python train.py --translate=0.06 --encoder_patch_size=[2, 2] --steps=9800
Rows from block 8 of the encoder of a small image VAE, named by matrix and row number. Rows with one number belong to one neuron. Each number is 500 + 50 x the weight over its row's rms, rounded and kept within 0 to 999. All counts start at 0. Numbers have three digits each.
After each neuron's rows are labels from the 100 images, of 14848, where the neuron reaches its highest value: "colour at peak" is the nearest of a few named colours to the mean colour under the peak. Only what is clearly more common there than usual is listed. The data: rendered scenes of toy objects such as cars, trees, mugs and chairs. In brackets: how many of the 100.
# fc1: MLP up (encoder.blocks.8.mlp.fc1.weight, 768x192), inputs 0-95
# fc2: MLP down (encoder.blocks.8.mlp.fc2.weight, 192x768, transposed), outputs 0-95

fc1.365:555536517507473489506504472540554610506510540516546473473500506522596493550467554489437510596450482467518484630494470506480462525542500426551536399581466465462500477581500517506460378510397438484485515482524477518534576482411530512440546535590558563461500561424527452535477494555595478425
fc2.365:601413557557457498479541418554481551472465594514440589536468567451501489503428527505498500481474445447622519591530369585571463430481316475408500535577554613448513472499453525503524582533388493490560479463475498547588454589525508459463459473493513523528485543559492502474510495489495515564
colour at peak: white (61)

fc1.25:463426445550590508505536484425480474514564462449498557446539533517447613453467560434487527492456487570479498464515484420500435479484528477465499511433502545447393517469503483511456462473468505436577515528483500420452536516469434539402491497487232569561510514498497504521470501557499515513
fc2.25:427468492488386445603526531523520497604511485530503486461511488555532492476425484516484560512459460471595400521470436539533576519575507472481526465471411532515546540439428454480419563417521546552492485543511559409469525449481508499591494493510596471490571488509503493537492517510424569565
colour at peak: green (26)

fc1.185:564523555493516507454585476397583556460628496463452518518582567469459554529510465566475476567328527473469492443506472446429440457443435533574509576497559473464522487484525530479482511583549595554491484484482414521590493503527499527587527553546463443510562509431499439592337587455429515534
fc2.185:506423471531567538524449546470529543495434467514557506452536563420562479457503439517536494537497490475413489552634487508436512435495486519411486551411463530448580545475439511468554557560456497485510499514507518462522455519466465518502396449454516493538473447476411468432396449495483443605
colour at peak: pink (31)

fc1.506:514505455549511531495520577534480489536476573472532547562479570515557486497471522499451515432411466488345418530423604480486481535527495579470558548555448478518436409533451461500542359461414557544560584462608463490573478444476430509476467446515501453434477496449536497507516534422486569471
fc2.506:525509536522483421425406501475543604490494587521573539501531554531479541472466493444406536548500467510456535503594436516526517415541359466477556518543616505428564538579471566484382461468403485444512508508421463522550550536483403443477484426481549547525501448544512510525452510507419522472
colour at peak: white (32)

fc1.191:572505517470495557468520481530527581730476475475531447490569484536379449517451556475517558507473502497457571489474446472529534532534567529575530441576505481518504520486485526513488507508564545450602538590514502611510511434485477516461511504506423484485452638548523488478457476482429438554
fc2.191:410495535474612433478522478574570502649483478544584494445461557526393520478460506548473449476438479490583470510514537496484506515523483509452467508451488558463415450408529609512511439424591426553523461492550487506495480559424556413457485515531381493490502530548596486499547489507486487496
colour at peak: green (28)

fc1.586:526575528462560523400635400352439483456403458474451511531505481637510602479538440518485519473513446498471460576478586498501463489508534490570506569496485512547496451578388487474614536497458504409463483543547537488455525479510503533525471577451523514485539553469452475388507513522460495565
fc2.586:486476448492542581510427545393452511436511467565528516507487501536522399492484529481530511524556548579545496538476646554410526544547463469496507414489493409532587390427399469548484411475500505516453550555474535395515509573474478530544433614485449508526496547450517578518577565532499574552
colour at peak: pink (33)

fc1.164:417517473480472547509574401489551490480504523472499516549592637487542610573483458476460516481535411504429553471441559516501582451399475572476544551516537487517495427518502511465556575543473515496553613447520511471536521520489529499456443452500479555500490559549496392469533462520579395542
fc2.164:437485544459504452499484466532525602502397522537379513464534520499514591494539420511538525512473475606502425598441568439475496513488490473492495444437518469495546482548591535584452429420499477426494480515527419481411479525492471453602478447509571509533523549433529538523505569579573509476
colour at peak: brown (54)

fc1.690:423503540471566508511394421490536565474488430499587525476508457569447534511493429506491538467493570544580482494551546485464476542441553473476441531452560492550392435558478509417536471458483491567328547605543484422505508484434563507486529584467537529476504489543535536528441433577617355603
fc2.690:446491485597507504457430496575487418564457462507570569542509528435477473482476513499520508540439491481548360537508512535496367482541469490465520524513483442464518498514577483593494537508518539515460492469534382557564465506507461523433538602552620512476491577580548519569491372549472435567
colour at peak: brown (58)

fc1.93:595498522565479566477475547557483497467534466467504495508498444550625582507490504508493553493507486444623577448521567481426465499500531599520388514487500473468427419547482506517514617487491505523472511503475461475437575416508475500472472497520436520529490598506522560524464426608538371549
fc2.93:539466473435504516520497497494484517436497537506475542563566494505426573503488480530481548542547584375587442490499455508536528438415556551468511501411549447532576482498576507473499452539488548542463460509407543519607461493488509557468502534533510510441569496482496580469483477474564540580
colour at peak: green (29)

fc1.307:509469431555463578481552525451479386547549492459502512536489501498510558453432482542479552576592551569531570536517459504456569491513445559409527536450506534385503480401452436508514400530412547494522537464509492525464453441528502473501478510587512470474512599534518524527543550613527543504
fc2.307:490532536580533513626525469581511497581560409502500455519479490483604482471412523412507534508468455489487575446496494528415431385561432393524531475413524465477491479500507466437455459426487482489530512533513484597427463501506483534520608474487504362490515503506509483586669456391623439426
colour at peak: white (25)

fc1.551:515451438569521463481484528465585567484460480531501509531459523480575469574492554508498470525492447432575475524454506526543481472491475532465477503583482474548470463516548463513513535562383507518470615554454496475459545495484555500473547451501577554480500565478622493441466472491682417395
fc2.551:509416509403514455476430573412522443624459547447465530454525464462508488472375593476513459514455523516562434534468449474485526483431525505450527517521477559476532553528526516564494519433493476507587375552517572507600489495511552447380537370522575403574441528406530549535442624470583441465
colour at peak: grey (47)

fc1.717:513606501446486510514475400523563477530469442527534516464523528500482549501474500515468544520528528435482600630434397486495503397354543512451520444530510483424514520604542529470426452498489530487630490497533571430525483637530486543435481514511476470513512600460586455470503451492531560520
fc2.717:426524549434443531540483499437564577522421543542508537538498457487473503517474530533435533567515453514556611588447565478611450582591489425459519469548496504483498533412467454434609594535540548503415527506562555478524419436496477436480516467461468482509557495574507462493578543472554513479
colour at peak: white (32)

fc1.677:474557444476441513502518503516410550582503395536523492522433527522458498569437462510491450388513652484472493418555548497454531540439551457557524515525486558504613469540569471533355471462496550505510525540464507473546507472481536576567511495507471539471470566444535470493649523417434544576
fc2.677:577449496433517432568552507472500506532476386469500524509523477544562503531530481486521501482513554493440451566486445494496489435383456535502519463581416406537561605570553624461465433465580430479453411492482514483579495530469605533462557406467494535499509575375485555497512532540499473494
colour at peak: pink (35)

fc1.229:576548442529498488525515482515515586465456547499451578505557617502540542500507452583417533541496462434522521458481408459572473445460562540460468550465511554479402444454441484549440475458510564482534481505509471490458483390350527459511499523626513477458524460493547492473464559508613458509
fc2.229:479516592444471522466524492554426454561506517534527462444465554455538518467460467466492540590520482512518403382508591540452483657572538455468532583401502482501518539508389503553485522428489507584570507545507574421471468625506585531518474517548463531493491412526501503430439497503482504599
colour at peak: white (27)

fc1.501:568449486429465483484563465411365457526400555522419539452495456483489494531481428481439551453534493524525511612530533547554493526498608450483414457463481556477527421551523457516535490578499430536466584645553542429509569518441438438500474487478534573485472526433499506442566490454517493480
fc2.501:573501399480485641554458436441468500544480492577531484565583458522484413538458492523494454540512583568447504605526390540443383426538550483555531432460445445502542446448487534380544496534533524495542496527519515411554445533536585505515471500512509521512600535490563538490474425485484421594
colour at peak: grey (45)

fc1.713:469477536478468571497498525526489530497528590548384571456400461587466512493539547519497529443510529455516440522473549420504524508479503498536421602487630462461498547434437571499577489443512482480490550491526559472472539573457469466439489559533512622560460485479502544479485453544488510485
fc2.713:464552522509489556501494534560521521513489516425481465527564468482569533477569489559514538575491569492530440566550482467510418488518557474498447632441421451495452387491440445480516507523487535534523523466422482521519503363544441535497439520494436430523492498549545466475513528489490457497
colour at peak: pink (30)

fc1.553:590527458485518671431490515481484484485525490519488528484480519502503476468560479488480447537449517427517398447499558507510511516495527574552504472516468391511506457591496508480556537487466546461496510485514583535531529532470532513472394502427599528529486529541490580506493465569513373584
fc2.553:586433544579399432539521471480458546436556491568541564532550509575431514500409485581401513508489474512449529638524523546455530519510462554495515397494482469432455438545597547456499418546493518495434452378475508501579453505492519509549501452480525503481467543459504494520449448510505629545
colour at peak: grey (50)

fc1.111:524452512490380554564501550559406446441451540417568472453475466538554492478436512549479428496480511625571456574621440491443427471543460508463488441453510503533627491497569603561658487544472496467486562543530565482499384513553514472521542504492500553464511548412502517503540537478426504493
fc2.111:521452508453467481499639416509496516544523480449563498519569552521511459452457564515504550458472458427490548543429516583516470421538492526502576491532381482565595472623537568477534514470502413521451442594406473453422459569470558447543448472394539436559501436484507435463476650510546411489
colour at peak: pink (41)

fc1.704:596510533460487518544482545492585600489574492449482566494483407519465581510486486554489440546474533444390549534520484478485471432505554472449483432446496433459469486511512494525512403560561549474564464462534475488460482605471531553487592506580505540449466496471475456483510499506647452440
fc2.704:588476480539440554442419500511491539503505486497505493463482522483518443492452564549541521524544411492565463484451484527626528466461519465445504507433523472483566504542497469532441503510442569436521557426489577482490508450510464523461480479505471393466491454590428477613404538458601462519
colour at peak: white (40)

fc1.531:575514520447508452513496475504487490542487533498432552559576372472456422564535524474546421574460488578481490488470504476593404474545547460522426579513532477469494580570543502416507500600379399459497550506491562443472520439528497454526470489522451507463475611520567489503507463499555552461
fc2.531:523450519549537502610589543544503539477479570452486520485480509505479545524393535542465532452470532589452474438522502568535553541484474538454516489603458519510454413467560531474447490472514440496490427415456531391519480530594484521429551554483531455451474578472432566596422524504537538514
colour at peak: green (27)

fc1.651:510532473497382475508546506498446456561434408456525452473516481467487543528430511504464578494518427458500516527483521507527533398434441435424523459542466431498460512410419463506663523503471487469473508502552491397478567547526561572493487470585514564503504447463426475511467522509481578543
fc2.651:539366462510540518597471512511477455531611514533510449543497496497536431442475452494500429484469528498528549412525535517520489491517548514529521493578520498436529433547414530446513449527456441575463531491494442543506481566429424501507441463502505438459458390487498529526505427532551412569
colour at peak: pink (36)

fc1.578:470519445498469487499535505468514562253497482473449494598484415584363498582561525499534458470487439489434596500482452502530453555485478519425443481564504494521456495540482541503576497539559456498532522526476490516475524475607486568429529453541388529508516640487508527468562504536555519444
fc2.578:665516448463462490451440443427449529335572514496565476557487551515410566441475498549450541517552485548476558383478583519502600574390466509457536530504535456522489493566466478458477560489516345529548483491463433499587454462500450561521563475531460511528539595439498531492494531406452535582
colour at peak: green (46)

fc1.152:574503523485566476575451515537424553550405456509552430552393513535481558503536621539495517577489477535507476503506575514515539356482425494500534494404525436533501521475514435448485427502551426618434499521538530507509466519396401460455480553514501564527515491533512502471503517458408497538
fc2.152:539451499513465406410484496573514600429589516512519483440569478458532509493469544542500601448464541564517528526488444464535430497498464461483501515475469487472535514504537553489498447450493433505463541586456542569561470539432524532489500488463494531528510523536478518557543462542464479397
colour at peak: grey (45)

fc1.342:535419470555482476533562547545527523527498638514274540457527462472503360507445467593434523549434512513485498608552539420445478516455447432476459398515509534534524533571481576517500554563448521527548612571539573404521489463486539471449463488502502500518427498415400544500523527527427519511
fc2.342:435457467549562595560519448422538525439453496483511529525580524488492478481463543500454456552406554542642534485504399453454567545476517500566508544502417452426538472508464517505473459581519439531507510493501501460546430507468530502502505547593440560505524557511605530487498500483458433568
colour at peak: pink (41)

fc1.543:552498572525549535527415558496532555416613524466588472454611571491439436443533435365454404463508521602426458371531557437437512512542543469474404527495560547447534516485489544477461542582536491508452435535517511457623478548465473473484501550506470505517528453536463460525451502539426591529
fc2.543:454515421477486483449514488482451523527525493499442533465413530503591546506539424410563519471420498448473388464488508606550470546367506481498488569515432461550504468542489443575570494466538417523487490543518563519526536485591475485479552554471389484490523514479448548598474456522531526513
colour at peak: grey (48)

fc1.587:520529441469547560489480516406529446554526546517514458472493565569460466493553496450450511511523502444576516387431472534447517518429453595490430553452500583624537503558477483546455508484519546493478487454464527498496466466462587413533477510488547646457522541546515447481519457455544436549
fc2.587:525485492517543458511540472532433541463492503535571514520566464444486554564561473392487445547487570449519520421579516513551423527512503469532492463459430450583488421470570472605563535496537474481584525412447549382417531570522522493488513451456638489427543518316509521492482449554509517510
colour at peak: black (28)

fc1.377:490482516475489498544494455522511448550501539479481499565422528432448469456462533538458483527506448456400563442507497438470528417561548488484483451514455478452426524508484493511509466497517579515419562424515468534479569719462477454494451497538541566489492511444513577488520531545607630431
fc2.377:488488520540575589574473442540500574461533470495538447541550495475627412531589571509461369554528503538595438515572512433520545499450449459447458437523519511490453515486558573504522457457475485482444432500556445492431502418532557550460478451591507450440465431558547504503457604523594570474
colour at peak: red (38)